Weights of a small image captioner.
Model: 64-pixel images, encoder arch convnext, encoder activation gelu, encoder num experts 8, encoder widths [64, 128, 256], decoder layers 7, decoder norm layernorm, decoder activation relu.
Training: soap at rate 0.0027, 10300 steps, batches of 128.
Rows from expert 0 of block 3 of the image encoder, named by matrix and row number. Rows with one number belong to one neuron. Each number is 128 + 32 x the weight over its row's rms, rounded and kept within 0 to 255. All counts start at 0. Numbers have three digits each.
# up: expert up (encoder.blocks.3.mlp.up, 8x32x64), inputs 0-63
# down: expert down (encoder.blocks.3.mlp.down, 8x64x32, transposed), outputs 0-63
up.15:128128128055128128128128128148128128128128128149190128128128128128128128123129095128128057132128128129102128128128128128095128128128128128128128085128128128128128090128128063000128128104128143
up.16:128128128124128128128128107024165128128228128128128130128128128128033128128128132048138128126136128128128128149193128128128089070128189163138127128191128128128144128128220131128128128128128129
up.17:096128128128086128097128128121138128128128121128134078128128128118128128128123128113128000128128128206125141149128128128154128128128128128128128128132126069128128144128229223072128128182128150
up.18:126128128128128176128128128128128150128128128128128128128089128128115128000232128012128104128083092128128128128125128153122128203128128128123128128030128128128128128128128128128128128132128106
up.19:128128185128128128128128128128128128128128128085128128128128128128128128215128128255128128128128128128128128120128128128128128128125128128128128128128128128065128128128128128128096128128128173
up.20:143128128128128128128128128128128128128128128193128128128128128128128128128128209152128128128128128128128128128128137128128128128128128000128128128128128127128128128128128128128092128052128251
up.21:128182154128128123128109114000169115128215089128128116128152134128125128141195244128118128196128128128128128128150063128165128128128128128128128128161129128128164128128128128132135128156119128
up.22:128128128128130128128128128128128128128218128128128128128128128128135058152128128128128128128128128128128128128128128128128128128128128128128128128147128128128128128128128128255128128128128128
up.23:128128128128082128128229128128128128128128128128128105128128075128139129070128128128128209128128128128137128128115089128128128128139127148000128128128128128128138128128128128034128183128128128
up.24:128128128128128128128128128128128175128128128079128128038128128128128127205128128128118128128163128128128093128128128128190128128179128128128128029119204128172128128019128128212128089128128128
up.25:150128128094130128128128130128115044128128114128231128120128026114128121128128128128128128128128128128128128128128127128128128128095128142128128099128255106128152128128128159128158061184128128
up.26:128128128128128128128128128038128128128130128128128128128128128128128128128130128128128128128128128128163128128133128128128128128128209128128255128117035128128191092128128128121125126150128128
up.27:109221128120128128128128128128128128128128128128128128128128084128128128000128128128128128128128128128128128128231128128128128128128128128128128128128128128128128128128128127128128122128128128
up.28:128160128096128128128052128128128128070128128103022128128128026128128128133128128139092247125128179126139128128131128128128128128128128128128236108128137128128128128128169128128128128128128125
up.29:131126128165128128128128128128128128128128170128128128128128115128162128128128128128115128129128128128128133128128210108124099128128128129128133128128128128128128128255154128106000128133128128
up.30:128128128095128128128128128128132057128128128128128128128128128255127128126128128128128128042128116128080128128175128128128128128117128128128128223138128128128120128128063128120128128128128128
up.31:128128128128128128092128128128128128255167128128128128128143128144128128128175114126069128128128106128128128137128128128139128131128128113128128128128128128099128128128128055148128128147058128
down.15:128052128128069128128128165128104128128172128165128128128128032128128181128128128128128108130128128128128128128094127128052167142123128175128128110128128128128255128103128128093128128128128062
down.16:128128058128128128128128077128128070139062128145063128128128128128079124050231128128195128128128128128128128128128191128054151128128123128183137128094185128128128128128128128128196131128128128
down.17:128128128074136128128128024128128128128128128128128128128128051128128128130128128147207128128128128053121169128128128142128164128156128128192128128128255114128136128128144128128169128128128179
down.18:128128128128128128128124118128128128000136128128128128128128119048128128128128192093128142128110200189132103128078140128128144128128128157128128128111098188128128128128145142106128128128128046
down.19:128128128128128128074128255128128128128128128128221128128128126128130128128042128128046187128128128128128128128034128128034109128128128128129128128128128124128128128128128128128128128128128124
down.20:128128128128135128128128128011128128255128128128128128128128128128128128128027128128128128128128128240128124187128128128128128128128128128128128129128128128128128128128128128128128128128128128
down.21:128128128183128107128128128113157017161128128128128128128138128128105128094128076128128128227128128128128128091128143178207128128243129128134128150128128128147128128128128128142204128076128128
down.22:128128128128128128128128128121128067227128128128128149128128128193180128199128128128128167135174128128128128128128128128128122128126128128128128128120128106128128128128255128128128128128128128
down.23:128128100059128162128128128109000122128128104128128128128128128128128128128089128155128128084128128150128128128128128128177128128180128128090191136076128209128128127128145128196132128128128128
down.24:128118128128128128128128128128128128128128128128128128128128002187128079128255141128128128128128090128077101128148214128128088128128132128128128128128128128128128128193128128128128128128215162
down.25:128128179130128117151128128128128207128174128128128128128128059128103126128128120128128128069169128125128128128128128128128024128128128128115128128128128024156128128211128128128040083128128064
down.26:128128128128128128128078070128143128068065128124128128128128128128056137130128128128128128110003128136128199128128128138128128128107128128128021128067128128128128128128128128134213128128128075
down.27:128128128128128128128128128128088098129128131128128128128128243128128128128128179128128128128128128128128128128128128128128128000128128128128128130076128128128208128128128137209128128128128128
down.28:128128048199128085132128128128128128161128128128128128128128128128128118128128136128128128128128128128128128128128128112154128134128128128116128135128128128166128128128128128128128128128128255
down.29:156128128128128128128128128117128108128000128128193128128125128128182128128128128190128050190128147128128128128128128128128128123128128128191128128128128114128128071162071128128128128037128128
down.30:128128128128128128128128128128196128128163128128127128255128205128128128062128128128128128128128181128152128077128128134128128128165128128069128128127128128221128128128128128128128128128092128
down.31:128128150128134030128128128128206128128093128128132128128128128128169128128023080128128128196127128128128065138137128128128061159128216128128128128128128128128128128128128128049128128128128057